From a checkpoint of a small CTC image transcriber: depths [2, 3, 3].
Rows from block 2, named by matrix and row number. Rows with one number belong to one channel. Each number is 128 + 32 x the weight over its row's rms, rounded and kept within 0 to 255. All counts start at 0.
# convs0: first 3x3 conv, stride 2 (model.blocks.2.convs.0.weight, 240x160x3x3), inputs 63-71, a 3x3 kernel for each
# convs1: second 3x3 conv (model.blocks.2.convs.1.weight, 240x240x3x3, transposed), outputs 63-71, a 3x3 kernel for each
convs0.197 [102  88 120 118 119 103  52 106 138 148 146 127 166 117 147 143 125 168 163 130  97 133  78 112 147  69  75 146 106 114 131  91 163 126  90 129  94  86 159 106 131  58 159 114   6 129 125 107  78 143 131  90 124  91  99 142 120 104 138 118  99 135 138 114 145 157 104 138 111 161 146 133 127 142  58 130 151 118  93 149 107]
convs1.197 [149 116 174 112 105 113 108 100  66 148 149  93 149 194 141 114 128 135 131 133 117 135 150 180 142 128  85  96 173 160 160 129 133 140 107 141 154 144 129 103 154  96  93 153 130 128 120 162 112 119 142  99 147 160 168 142 169 137 107  95 134 139  92  47 116 161  98  88 127 122 163 176 146 104 139 130 184 121 145 115 144]
convs0.198 [ 99  92  85 123 110 108 112 146 120 161 139 120 125  83  96 148 158 114 115 145  83 108 105 103 136 126 159 102 152 110  98 148 128 110 150 126 116 132 141 162  90  85 183 129  59 136 118  39  86 135 110 133 114 189 124 148 153 141 137 153  74 131 124 111  89  81  95 114 141  79  90 111 108  67 126 120 106 115 189  91  82]
convs1.198 [114 115 173 155 112 126 103 121  97 146 146 132 171 170 152 103  92  80 157 155 120 130 132 104 112  95  88 120 134 116  86  86  76 126 157 134 105  73  97 156 125 161 156 126 145 107 167  29 120 136 114 177 160  88  82 156 134  97 157 146 112  98 126  82  84 110 102 127  87 125 105  79 131 136 175 101  94 144 104 147 127]
convs0.199 [114 132 149 113  86  98 146  89 174 157 124 127 135 112  80 164 156 139 103 131 112 152 127 149 122 163 139 136 166 141 127 121 132 143 117 118 104 115 101 117 102 140  86 137 173 101 145 110 141 173 145 122 141 114  83  94 101  71 127  98 169 142 138 146 121 122  92 154 129  96 147 136 119  48 168 138 110 105 151 136  56]
convs1.199 [ 98 127 171  87 124 144 116 146 141 120  96 123 155 153 175 168 185 127 152 159 105 134 109  58 131 103  65 114  80 146 156  89 162 202 121  88 115 163  89 130 174  90  99 129 112 149 118 144 108 161 182  99 112 126 171 111 142 143 125 188 158 139 187 169  70 116 160  98 128 100 159 105 114  87  97  77 114 128 101 128  79]
convs0.200 [135  87  49  92 126 104 118 103  94 130 154 115 129 144 162 145 137 138 142 154 144 177  58  93 108  60  99 148 101 108 103 109 149 127 124 145 148 168 187 106 138 181 167 102 130 133  97 112 138 106  82 115 140  64 118 164  95 117 108 124 108 112 113 111 111 114 123 136 125 100 145 189 176 123 173 138 164 124 115 107 122]
convs1.200 [ 90 152 139  87 120 127 103 110 126 167 123 123 217 138 185 169  90 129 173 203 108 140 108 110 175 116  50 120 119 137 194 170 180 147  76  98 171 106  90 159 111  90 141 177 131  75 174  76  61 182 183  82 181 111 126 107 152 157 115 137 183 118 109 177 171 125 150 147 115  70 109 163 172 175 127 168 149 114 138 116 133]
convs0.201 [173 115 137 206 110 147 127  70 117 137 154 120 106 154 115 119  99 120 113 103 100 107 106 148 145 103 141  95 103 131 100  91 104 171 118 111 102 119 114 180 114 149 137 109 168 161 123 161 130 124 161  70 102  73 118  99 114 161 152 145 131 161 158 105 150 152 123 135 127 111 117 102 157 134 110 144  96  91 136 113  83]
convs1.201 [121 165 125 167 167 111 109  92 124 128  48 100 112 117 156 166 137 214 132 139 117 122  81 150  78 159 121 119 170 150 127 130 154 158  77 128 128 126 141 134 125 152 151 115  97  82 100 120  90 120 157  96  82 119 158  78 169 146 121 171 118 125  98 166 151 115 120 133  95 127 123  89 101 101 127  86  62 136  90  48  78]
convs0.202 [164 175 135 100 169  89  58 113  61 161 139 133 116 131 134 108  95 161 146 143 119 167 179 111 180 171 170 110 149 101 119 139 164 117 140 112 111  77  91 105  73 176 154  80 208 130 123 103  81  89 137  58  78 112 123 138 135 157  90 120 115 111 142 119 156 155 168 161 136 124 119 107 158 162 118 117 137  62 136  82 127]
convs1.202 [138 186 155  77 153 190 103 145 168 138  92 127 161 105 106 130 188 195  80 135 149 111 142  51 130 127 194  84 100 120 119 103 187  84  94 163 156 161 189 153 212 153 126 158 144 104  89 116 132 108 142 163 157 119 177 100 159 162 138 193 144 101 135 156 123 143 172 134 124 154  94  71 101 102  81 113  84  74 115 144 103]
convs0.203 [136 166 120  99  94  71 155 115 124 105 108 161 150 114 149 127 115 139 104 151 125 112 146 150 119  71 156 135 101 112 140 136  92 121  89 104  62 123 111  87 109 145  75 149 163 139 173 152 144 178 125 197 147 102 168  76 158 142 119 147 168 150 132  69  93 120  91 123 152 150 162 140  79 163  86 102 136  93 126 188 177]
convs1.203 [161  90 174 142 154 161 132 108 161 141  75 116 115  74 145 111 116 169 141 122  94 117 101  87 165 134 121 105 129 103 109 151 101 102 138  83  89 127 129 108 169 116 123 152  99 118  67 111 149  74 117 176 141  89  74 166 128 103 122 123 111  91 100 130 172  89 182 119  76 145 131  41  98 100  58  87 113 100 137 126 105]
convs0.204 [185 133 185  93 155 132 123 170 167 135 139 122 151  77 139 121  97 113  92 115 138 175 122 137 127 168 101 152 152 130 142 115 134 114 175 145 114  81  99 158  96  63 185 116  50 118 172  87 135 152 124 107 168 130 124 137  99 129 128 141 128 132 154 137 142 136  99 140 125  80 119  54 132 116 128 144  78  72 131 101  93]
convs1.204 [ 69 112 120  90 130 141 124 135  94  95  97 129 111 136  89 120 168 143  50  92 220 180 205 151 105 135  68 139 143 137  91 131 122 145 154 151  68 132 126  79 105 128 103 112 163 131 125  66 150 107 110 143 134 137 142 156 138 141 201 148 146 128 144  90 112  76 137 105 104 138  99 124  93 138 168  46  77 148  93 113  93]
convs0.205 [133 100 132  77  90  93 112 139 110 151 146 152 118 147 102 146 142 131 145  83 119 121 132 139 141 135 130 138 150 111 144 119 158 120 116 162 155 115  98 126 177 161 120 231 193  94  97 137 145 122 108 137 147  95 148 119  93 161 138 112 126 109  97 140 158 137 107 118  68 134 117  90 120  79 156 107 117  87  85  17  30]
convs1.205 [115 120 170 115  94 151 147 101 144 141 143 149  70 124 111  87 111 130 122 159 171 121  91 147 128 132 133  45  71 156  84 141 147 101 104 115 175 119 155 112 123 146 110 115 146  97 113 195  92 112 146  51  82  97 144 111 137 170  90 155 175  99 125  93 138 181 101 145 138 102 185 127 122 104 154 165 100  95 143  78 121]
convs0.206 [133 107 148 148 133 124 131 177 118 130 137 109 143 135 157 129 193 109 174 154 153 146 103 115  47  80 146 105 104 113 115 109 104 106 108 108 119 115 111  87  65  31 160  74 105 135 160 166 100 120 150 113 111 177 121 110 150 133 143  96  80 124  87 165 164 118 119  94 136 139 147 145  96 118 175 104 164 198 203 194 155]
convs1.206 [137 105  98 163 102 118 124 108 152 105 106 116 128 170  84 129 120 151 138 184 221 185 158 214 132 136 129 104 156 188 155 167 186  91  85 116 123 209 117 125 191 141 150 115 148 148  91 159 146  86 138 126  91 122 134 174 140  79 159 125 133 168 138 104  80  82 100 127 117  92 130 141 102 129  86  84 141 181 135 113 162]
convs0.207 [ 90 122 123 178 112 162 196 157 132 138 129 130 163 138 153  93 125 122 143 121 140 152 127 121 118  71  84 146 135 139 118 131 128 109 160 161 151 183 190 142 159 147  62  79 130 143 131 163 171 142 142 134 178 113 114 134 153 117 134 138 102  69 119 117 110  98 158 109 107  98 129 134 156 101 112 131 145  82 105 140 109]
convs1.207 [135 137 148 130 174 157 106 154 123 125 185 137 141 161 147 107  56 118 121 151 152 127 149 141 106  77 108 146 191 169 146 142 115 132  99  55 185 114 102 182 126 154 146 131 155 114 153 110 133 119  84 111  73  51 112 136 158 126 179 133 124 147 153 127 168 106 128 139 143 177 166 129 118 124  60  91  91 127 140 152  82]
convs0.208 [158 128 162 121 159 136 146 135 109 128 158 161  88 115 157 135 110 101 193 124 159 147 138 172 103 101 148 112 149 149  88 148 104 147 138 125 122 137 191 126 125 140 121 122 110  96 135 129 112 177 139 179 119 133 141 127 125 100 116 145 104 134 131 158 147 176 102 122 184 119 162 115 117 147 171  63 152 162 106 201 152]
convs1.208 [ 85 104 112 121 110  81  89 161 125  80 102 154 103 102 164 140 128 154 137  60 105 108 126 130 114 166 114 154 125  87 138 140 126 131 119 110 109 116 142 102  79 105  80  88  81 116  68  87  95 126  37  74  85 135 126 143 147 111 126 186  91 132 164 107 122 137 104 130  96 119  59 147 124  72  74 178  95  35 142 160 136]
convs0.209 [152 201 111 141 191 130 113  98 106 118 109 103 107 136 130 158 109 112 130 139 178 137 141 107  99 134  87 114 133 155 131 137 150 165 118 106  76  80  92  94  71 142 176 178 105 138 112 172 149 123 207  78 111 146  83 159  84 104 124 134 144 112  92 120 111 123  93 119 176  98  77 102 128 137 118 121 128 140 112 148 128]
convs1.209 [110 132  65 118 122 105 126 150  96 163 108 151 145 159 176 104  89 184 154 119 107 165 122 184 168 128 140  70  78 128 153  91 131 152 108 127  91 134 127  84 126 149 137  68  95 107 104 141 186 168 113 139  83 107 107  97 142 101 155 142  71 138 100 132 152 148 140 155 128 166 150  91  66  93 128  83 124 181  84  46 108]
convs0.210 [177 105  99 117 109 122 149 137 128 143 139 112 156 120 186 123 166 111 121 163 166 133 133 120 135 127  84 125 136 135 138 138 149 133 108 136 121 122 128 186 137 148 171 149 173 132 117 161 115 184 137 117 127 140  76  98 103  92 108 150 158 152 163 145 114 131 115 105 129  85 130 119 206 153  62 168  70 101 208 154 111]
convs1.210 [103 134 120  88 177 143  91 118  98 100 214 171 124  87 103 125 138 143  88  90 149 137 100 128 175  87 118 155 142 134  86  98 137 101 158  79  97 168 145 113 153  77 131 155 110 140  84 143 151 116 148 102  93  53 111 117  94 168 108  77 137 129  50 156 124 104 113  77 110  98 183 116 113 193 148 117 180 155  61 158 146]
convs0.211 [ 77 162 153  59 149 124 142 143 128 155 134  86 177 126  91 169 128 103  97 122  87 105 108 125 136 113 134 125 124 111 104 172 132 106 124 120 119 129 129 104  97 138  74 122 119 106 117 124  82 164 134  98  99 125 115 122  74 171 151 148 101 139 113  82 137  94 122 103 147 151 113  78  92 139 144 113 132 155 174  72 124]
convs1.211 [108  75  93 111 134 148  61 169  84 100 150 113  97 128  81 156 134  88 156 122 109 123  84 145 141  95 164 109  80 101 119  82 155  71 138 122 102  79 162  95  79 122 127  86  77 101 110 116 127 119 135 113 114  68 163 134 140 180 114 110 170 136 110 142 133 136 107 110  82 165 112 138  52 124 152  88 145  74 114  78 152]
convs0.212 [141  91 103 104 112  95 133 164 177 133 138 118 107 120 110 148 100  68 118 111  89 122 121 144 153 142 175 119 121 100 104  91 103  85 103 131 126 142 139 128  76 112 106  85 108 120 174 179 134 164 168 117 120 146  91  78  98 121  44  99 138 117 125  94 155 149 170 106 113 113 160 136 142 133 142 101 140 173 127 153 115]
convs1.212 [167 140 155 166  93 151 162 109 161 137 104 116 125 141 119  77  98 138 114 125 108  88 172 140  90 134 136 138 147 164 165 173 116 130  63  93 165 151 161 148 197 181 124 171 179  62  93 120 142 146 144 160 102  93 141 130 162 144 170 136 120 132 151 119 138 136  61 134  66 128 126 108 145 146  81 134 108 110 136  69 198]
convs0.213 [123 126 106 138 154  79 201 148 103  87 122 156 101 113 158 103 156 117 141  90  97 137 137  75 125 114 108 108 114 114 131 142 128 120 170 116 164 158 100 121 154 161 131  46 153 111  99 145 106 102 144 186 165 115 135 107 156  96 109 125 116 137 147 153 123 184  80  92  70 111 110 114  85 145 200  90  56 113  82 111 128]
convs1.213 [ 86 131  89  63 108  86  91 134  90 174 147 182 115 172 134 108 141  67 163 173 123 144  90 115 181 131 175  92  94 208  82 125 128 129 124 184 149 123 113 161  78 111 197 102  95 142 171 126 108 145 112 112 122 104 112 176 151 109 140 114 139  95 137 119 137 122 168 134 149 159 164 129  84  99 133 137 164  90  82 113  93]
convs0.214 [136  67  50 104  79  65 155 140 119  80  95 137 104 135 112 162 135 122 155 124 111 152 149 191 160 164 196 119 104  83 115  66 149  96 107 123 175 107 144 170 101 117 125 114  65 143 119  80 140 145  94 143 154 144 136  90 144 124 128 116 168  74 117 114 103 116 130 132 136  99 126 145  75  51 156 112 123 151 163 135 154]
convs1.214 [133 144 190 133 146 141 119 108 118 144 212 125  84 117  81 128  99  97 134 112  95 134 113  95 136 102 161 138 149 135  50 129 126 169 225 108 102  99  94 147 110 122 135 124 140 138 107 122 103  69 115 112  70 173 120 105 132 144 109 183 138 119 162  95 164 143 165 144 115 156 133  84 116 106 131 128 115  74 166 183 117]
convs0.215 [ 66 137  84 120  62 158 109 157 102 110 118 111 129 139 151 117 140 145 204 105  71 113 108 152 167 179 187 119  98 143 141  99 119 183 154 128 128  83  41 171  67  76 178 106  92 112 147 149 117 127 133 143  76 130  83 153 124 131 133 130 116 169 159 104  87 118 113 111  73 134 133 122  83  86 127 144 170  90 119 137 127]
convs1.215 [173 151 109 166 134 106 144 128  99 114 157 140  84  97 119 107 123 109 164  80 116 134 116 140 116  95 145 118  96  80 110 111 140 180 140 116  87 106 121  98 153 156  75 125 132  72 146 197 100 166 116 120 148 187 142  88 123 154  56 132 132  53 135 165 124  94 156 134  94 162  92  50 108  90 109 140 123 119 185 129 177]
convs0.216 [157 133 166  97  64  93 120  79 126 147 147 144 143 143 100 134 105 117 174 123 120 186 130 146 146 133 122 167 143 129 166 117 153 156 106 126 125 150 140 105 143 142 125  60  96 105 141 103 125 109 142 121 116 115  87 189 120 119 163 129 125 146 131 145 166 131 113 102  96 120 125  97 119 120 103 124  77  91 126  91 102]
convs1.216 [149 142 120 111 116 134 101  53 152 149 181 107  95  99  87  68 134 114 121 100  98 109 108  73 177 178 121 109 137  57  92 160  99  95 113 120 122  80 113 140 127 126 137 155 131 137 154  79 187 111  67 163 118  71 100 137 118 152  99 157 111 116 126 105 120 126 121  93 154  88 145 142 118 119 101  90  73 100 135 130 163]
convs0.217 [118 131 102 134 127 115 116 110 125 135 151 145 106 115 170 109 142 130 121 131  90 170 146 101 132 124  84  97 123 168 114 151 119 129 128 149 164 194 194 147 195 136 115 104  20 122 112  81 124 128 128 113  69  63 107 131 143 115 120 112 115 141 104 126 138 120 157 111 128 132 159 144  80  86 117  64 101 127  78  74 141]
convs1.217 [133 162 110  93 165 101  65 169 143  87 121 129 103 138 133 140 107 120 154 132  95 127 203 155  55  81 127 154 194 145  87 125 120  99 149 148 115 135 115 153 168 112 119 176 193 122 133 104 141 156 163 127 124 120 176 113 142 174 109  62  73  47  67 161  79 168 118  99 185  75 107 133 130 101 145 184 173 105 145 174 134]
convs0.218 [117 153 119 189 133 117 172 133 107 157 147 101 158 140 140 160  81 148 167  86 113 133 123 106  89  99 162 173 137 147 179 156 150 156 135 120 161 167 147 115 169 116 110 117 105 110 106 143 147 139 141  99 140 123 174 141 137 121 127 151 207 146 174 122 147 110 165 138 145 157 155 139 146 122 114 148 126 168 104 139 232]
convs1.218 [121 139 154 117 122  98 132  73 120  93 105 155 124  98 113 177 185 161  94 134 131  95 122 145  92  96 149 136 106 167   2 113 188  91 155 192 106 159  72  65 167  85 157 227  88 136 160 122 122 164 121  74 120 117 122 118 131 159 145  99 177 118 100 166  85  89 112 107  65 131 142 111 155  95 144  96  51 171 109 137 187]
convs0.219 [139 107  95 147 160 116 172 134 125  89 122 104 125  96 100 121 109  98 170 102 161 109 106 155 134 109  64  86  82  69  88 113 122  84 101 112  57 165  95 111 162  66 130 167  87 128  85  95 162  80 113 110  85 106 174 174 138 115 128 108  96 134 148 103 173 160 114 120 152  56 122 145  56  92 189 114 137 116 126 165 117]
convs1.219 [141 158  83 102 130 120 129 149  87 139  68 162 156  79 125 204 126 125 157 148 142 101 143 161 143 180 121 102  96 101 127 116 150 161 182 249 114 122 126 120 140 130 112 147 105 169 172 135 168 196 154  73 124 119 157 135 149 130 114 126 104 119 118 142 160 150 107  99 178  94  36 126 160 170 105 127 135  66 134 127 121]
convs0.220 [111  80 122 109  84  97 151 140 136 132 136 120 120 149 130 163 132  92  84  96 159 100 140 129 165 159 164  89 142 111  97 133 129  96 106 133 108  92 139 125 168 118 115 157 116 108 139  79 162 158 131 138 113 121  93  79 140 151 158 143 176 128 111 140 132 175 170 110 151 157  99 114 136 150 167 143 165 112 120 140  99]
convs1.220 [164 140 147 155 150 136 112  76 111  80  94 109  77  72  71 186  94 148 125  87 109 100  92 152 132 116 166 204 159 136 148 110 117  88 136 143 108  64  99 108  64 176  79 114 172 167 171 184 205 170 170 185 121 110 122 120  25 140 136  76  80  96 107 104 119  91 117  92  98 150 137 131 136 140 146 154 140 202 141 161 105]
convs0.221 [ 92 121 175 159 167 108 163 164  95 138 122 100 170  98 135 154 163 136 101 142 160  96 101  90  93 122  93 121 127 160 100 147 125  81 166 143 139 109 116 128 107  64 175 142  49 131 132 151 160 173 131  97 169 161 154 148 101 127 129 122 172 182 111 135 133 160  94 122 131 123 173 152 218 141 150 225 144 220 148 128 114]
convs1.221 [131 152 120 143 110 103 102 154 141 126  59 115 127  77  85 119 128 170 150 136 155 190 105 149 128 132 115 147 162  99 201 204 100 195 134 105 112  83  92 117  79 125 150  68 118 114  65  93 140 137 163 102 144 198 155 182 162 174 161 177 168 130 148 160  87  77 118  89 114 100  88 100 130 141 150 134 158 184 105  92 100]
convs0.222 [171 167 121 149 136  92 124 121 144 139 129 146 128  90 104 154 180 159 138 109 130 142 141 134  48 129  97  98 152 144 158 137  87 159 148 132 139 121 151 142 106  63 193  78 110 111 154 127 176 124 125 105 119 112 130 153 155 116 104 125  90  94 142 137 107 121 108 122 118 108 133 114 135 126 130 108 128  80 140  86 124]
convs1.222 [ 91  86  97  91  90 114 131 124  93 108 130 183  99 125  96 120  81 116 120 138 107 131 134 131 135 159 114  85 115 183 139 149 164 109 109 182 149 178 130 146 110 121  91 140 159  74  70 168  73  78 141  64  72  88 127 132 182 141 105 182 102 164 187 132 172 165 169 164  95 127 124  61  93  85 107 134  79 153 143  62 159]
convs0.223 [100 147  89 117 109  67 134 114 133 131 148 120 135 136 149 113 136 115  99 117 132 173 133 195  96 143 168 116 133 149 112 128 116  87 116 159 129  95 122  99  27 116  89  64 158 136 129 141 102 146 145  39 128 146  96 112 179  86 140 178 163 144 166 160 108 122 118  93  42 107  85 102 174 127  88 189 164  84 178 147 118]
convs1.223 [162 112 156 149 115 131 136  87  98  59  74  92 108  53 189 117 108 149 163  83 153 145  98 100 169  94 122 142  43 128 123  79 101 121 136  96 126 126 130 117 129 140 159 109 121 139  51 110 102 113 137 141 153 133 118 108  83 114  92  87 122  83 138 138 144  93 154 159 101 181 163 155 131  92  83 169  74 128 153 116 126]
convs0.224 [140 164 111  77 116  79 138 162 107 173 146 102 129 128 131 134 169  86 116  92 136 133 151 179 135 103 133 155 122 109 146 131 110 146 142 169 156 114  47 216 148  71 157 126  87  99 139 159  47 100 161  98 116 164 118 140 136 116 103 137 118 148 118 119 136 173 115 140 139 118 143 152 166 146 100 117 156  91 123 148 119]
convs1.224 [124  64 129 151  92 149 174 181 143 182 163 138 151 116 145  77 127 136 123  72  66 157 140  56 176 181 134 159 114  68 128 126  96 140 120  77 123 134 102 135 123 101 166 126  91  91 123 115 122 127 124 153 147 129 105 132 169 128 140 142 120  70 120 113 108 156 126 133  79  94 107  79 116 117 125 101  91 142  85 118 170]
convs0.225 [149 148 134 105  78 138 126 130 188 188 123 138 145 135 109 148 142  83 128  98 101 119 111  88 119  97  53 111 131 141 140 140 124 151 150 135 160 108 130 142 147 170 133 165 186 117 119 105 118 138 119 130 169 190 144 137 149 142 103 121 121 148  95  93 143 142 157 148 127 123 121 173 166 149  99 138 134 167 107 125 105]
convs1.225 [ 98 184 165  96 160 160  95 119 144 134  68  98 152 108  91 134  98  90 123 146 105 127 132 158 108 167 163 122 159 171 146 196 176 107 106 127 152 138  94  83 127  97  74 179 138 102  82 118 114 113 140 140 119 129 103 119 173 140 175 145 108 163 137 119 136 130 160 187 182 123 110 124 151 144  88 115 156 139 111 105 134]
convs0.226 [106 145 103 110 128 141 139 130 113 126 118 130 117 151 103 112 134  88 198 153  93 179 111 110  87 108 118 117 108 125 127 114 108  84 134 142  84 123 173  38 103 144  99  86 120 117  93  97 183 163 100 123 123 154 132 118 129 112  79 100 145 125 113 136 120  63 113 141 105 112 147 152 131 105 129  91 167 110  95 109 100]
convs1.226 [107  96 131 136 155 175  78 106 201  86  51 125 140 134 138 119 109 148  92 132 133 114 166 190  77 134 155  93 173 158 157 175 117 109 130 148 105 131  83 141 168 105 127 162 127 155  84 124 137 187 122 130 196 105  76 124 143 132 190 128 104 161  87 137 113 135 123 151 141 109 128 171 179 131 140  96 152 163  44 136  91]
convs0.227 [181  91  59  95 118 102 108 132 143 128 134 138 127 127 102 116 141 133 182  85 149 158 127 112 143 152  68 143 147  89 132 138 123  94 165 145 131 137  54 128 134  65  99  87  68 130 131 119 103 119 137 112 159 108 128 164 181 157 130 146 119 113  74 130 142 189 102 142 192 105 151 129 125 142  98 122 138  65 118  84 119]
convs1.227 [135 143 101 160 145 119 165 187  93 125 167 173  87 100 124  49 130 118 147 132  99 128 168  84 127 132  99 143 186 112 120 118 165 131 138 146 124 117 124 128 123 109 138 143  74 129 159 129 108 127  90 110  68 120  85 131 120  82 125 143 120 106 155 157 108 168 167 117 134 170 139 115 131 137 107 128 148 104 125 198 140]
convs0.228 [109 102 121 136 127 173 118 152 186 149 125  90 157 151 132 135 157 117 104 106  61 143 118 101 150 106 167 123 143 133 112 122 147 123 104 145 197 215 138 148 165 106 151  90 135 145 147 165 157 125 198 128 128 126 151 161 141 153 162 153 133 136 124 119 123  75 141 147 147 149 141 155 189 195 130 141  97  80 151  94  89]
convs1.228 [153 184 222 192 126 170 139 128 146 138 104 165 149  98 112 140 107 115 150 149  49  90  95 113 115 127 137 132 134  91 140 111 108 155 158 188  82 116 112 139  68 117 115  67 121  69 134  78 130 196  94  86 141 136 170 127 118 147 164 157 140 112 101 130 146 130 146 118 106 131  66 122 115 158 114 158 159  17 177 111  88]
convs0.229 [131 141 137 124 124 139 167 168  92 159 155 160 136 140 123 107 144 122 139 119 187 166 155 146 129 161 148 149 115 118 144 121 154 113 156 123 117 106 180 146  80  97 113 103 117 112 131 165 104 127 158 118 131 153 114 120 145 105 131 132 142 133 142 108 135  89 146 145 134 143 107 146 139  95 164 144  61  85 189 148 151]
convs1.229 [143 134  92 128 145  71 121 104  61 148  86 119 153 166 180 161 154 177 114 108 166  97 146 140  85 138 123 192 162  76 133 129  90 126 135 123 108 116 123 104 126 151 109 141 189 174 145 104 150 144 119 190 106 154 150 145 133 196 142 117 129 123 102 130 132  95 132 128 126 132  71 121 127 127 168  98  89 104 151 127 111]
convs0.230 [134  87 167 123 105 128 129  97 116 141  65 118 139 142 144 160  97 107 150  83  87 121 111 101  77 114 125 111 101 128 130 120 150 137 104 129 109  68 152  67 128 204  49  91 158 123 162 176 123 146 181 137 125  75 144  93 118 161 130 113  96 112 112 142  95 138 138 115 122 136 106  95  94 135 165 156 127 120 169 148 112]
convs1.230 [124  95 111 151 140  97 139  83  48 151  76 140 126 161 144  64  97 140 127 113  91  87 121 113 153 105 139 140 129 153 106 131 144 125 158 143 202 128 128 186  98 128 171 104 174 132 114  51 100 119  76 135 171 149  95 171 127 109 149 134 101 152 136 103 152 147 127 117  84 132 130 111 161 151 110 128 129 102 144 131 168]
convs0.231 [112 148 115 105 132  91 126 109 118 149 124 132  94 119 131 117 116 132 144 106 166 104 128 125 120 156  95  87 125  90 123 110 134 113 122 126  99 144  94 117 184 146 138 205 150  99 103 179  74 141 116  99 120 151 102 141 108 124 125 109 140 104 145  92 154 120  88  87 135 108 135  95 165  99  69 175 101  79 146 172 147]
convs1.231 [138 145 106 141 133 129 198 115 119 113  90 113 164 122 103 160 128 151 179 125 137 135 103  97 116 106  81 154 133 133 118 104 110  85  76 193  71 152 125  85 192 131 102 190 171 152 136 155 166 158 146 119  49  66 193 124 111 190 120 122 143  85 127 130 172 122 133 126 190 120  69 136 148 140 158 161 152  86 148 137 107]
convs0.232 [194 162 203 170 153 182  81  97  78 114  92  93 148 119 132 180 147 124 177 109 149 183  92 114 124 113 140 154 108 139 112 123 102 114 137 137 170 153 121 150 151 108 117 158 159 137 169 161 143 118 148  90  79 123 132 160 120 146 108 122 130 138 142 161 156 153 179 172 156 189 122 144 163 180 197  74 160 188  68 130 119]
convs1.232 [138 102 154 139  43  93 177  95  73 123  59 128 195 145 115 107 127  90 187 102 166 196  60 144 173 102  76 152  60 119 146 117 178 155 141 112 107 135 133  91 124 141  90 106 169 131 144 149 163 160 133 117 139 186 225 128 103 150 159 122 147 166 133 154 130 119 191 133  53 183 144 107 165 123 126 110  83  82 131  84 152]
convs0.233 [122 121 115 101  37 127  62  99 135 126 166 124 165 157 167 120 132 128 142 151 164 141 153 132 144 119 131  88 139 131  88 151  95 135 109 126 170 135  84 148  91  87  91  44  55 109 124  79 122  91 158 129 137 168 107 140 128 140 122 150  78 109 123 145 135 155 110 158 127 130  95 120  91 118 165 110 126 124 120  74 137]
convs1.233 [126 120 120 132 128 154 135 154 140 150 150 112 123 191 100 108  76 149 148 158 118 121 130 132 135 133 153  74  91 117 157 218 151  96  96 132 103 161  71 109 112 105 162 161 147 160 111 190 131  98 148 108 127 163 115 106  75 136 150  78 163 171 107 136 141 145 146 125 120 116 106 151 131 134  91 110 166 253 138 112 121]
convs0.234 [106 128 154 123 108 121 100  85  97 168  94 149 139 119 138 128 138 136  97  76 112 117 103  99 140 139 160 112  89 117 105 134 177 121 146 128  77 155 175 159 196 130 235 121 168 117 109  91 152  98  60 127 120 119 116 135 133 179 138 133 182 121 180 136 107 154 145 153 129 140 129 158 171 174 158 109 132  62 125 117  71]
convs1.234 [185 131 118 124  89  71  87  91  97 160 139 122 178 124 165 146 131 172 182 115  78 108 115 144 109 180 141 117  87 113  95  71  93 135 121 134 108 102  69 186 111 104 120  95  65  79  89 164 151  95 130 103 161 150 140 148 109 167 128 145 108  62 107 164 166 142 142 149 164 134  76 183 134 174 113 121 111 100 123 111 146]
convs0.235 [129 104 148 116 124 145  64  55 117 137 128 117 121 149 124 112 127 121 135 133 114 117 126 116 103  63 142 112 163  97 143 152 116 125 144 141  86 119 117 129 133 111 141 134  89 103  85  83 120 114  93  98  90 114 137 168 119 112 100 141 113 120 120  86 137 135 121 122 180 133 126 153  96  83 138  90 120 172  78 170 148]
convs1.235 [177 125  95 124 102 103 106  60 138  68 160 157  88  77 153 150 104 179 133  48 108 101 102 174 137  93 109 112 149 113 117  90 120  91 121 150 131 158 117 100 150 114  73 106  68 122 167 107 162 160 161  66 110  89 128  92 117 121 104  97 109  94  86 159 100 145 130  93 120 118 105 121  96 162 152 123 157  79 124 167 163]
convs0.236 [167  51 116 167 131 123 187 170  69 138  91 141 139 115 143 111 130 118 128 128 143 110 105 132  87 148 113  78 124 104 100 135 172 133 120 173  98 121 131  13 119  98  53 130 133 131 126 112 100 105 108 119  99 133 137  95 183  91  99 133 152 162 154 173 144 109 110 118 135 157 157 121 121 130 150 217 187 116 221 147 101]
convs1.236 [ 87  92 106 118 109 148  57 108 146 148 157 146 133 151 130 162 100 111 152  87  77 106  80 119 140 186 115  94  73 173 131 170 108 141 131  99 144 126  60 129 157  52 113 139 101 141  98 143 117 153 154 110 158 121  49 147 172  88 165 167 131  91 149 155 135 145 137 130 125 115 133 198 138 165  85 146 136 109  95 142 124]
convs0.237 [129 170 120 101 122 130 133 108 109 105 118 141 132  93 110 112 125 102 173 113 121 121 134 145 145 133 127 134 117 137 101 132 140 103 143 143 125 123 100 159  87  76 121  76  77 117  98 117 162 175 126 103 158 123 137 134 140 137 130 124 166 139 143 135 119 156 102 127  96 104  94  97 127 108  36 120 154 138  79 116  98]
convs1.237 [128 107 112 120 140 108 119 136 129 146 176 150 123 130 114 112 143 135 110 132 103 131 140  83  92 108 135 109 195 112 100 121 145 118  96 116  89 133 153  57 145 132  52 133 102  88 111 108 149 206 177 121 109 105 108  92 115 130 126 155 164 145 130 122 121 106  54  98 126 130 152 135  88  72 136 116  94 148 109 141 146]
convs0.238 [139  96 130  91 136  66 119 200 127 136 108 142 173 152 147 160 153 125 122  93 120 100 138 115 170 179  68 141 145 145 118 157 160 138 122 127 125 131 120 157 148 128 167 126 123 140 109 159 123 149 137 130 103 117 108 126 108 178 112 121 135 159 131  80 171 160  78 150 180  83 127 146 143 182 187 220 135 175 190 133 120]
convs1.238 [103  93  61 109 132 104 105  58 106  82  49 150  89 122  96  79 123 198 154 142  33 153  75  87 142  24 126 141  65  82 127 127 116 159 182 100  96 164 120 144 160 142 125  81 164 126  61 131  90 137 145 126 177 179 102 161 170 126 124 119 120 142 125 188 157 136 133 159 109 113 143 112 161 136 133 155 172  70 135 173 113]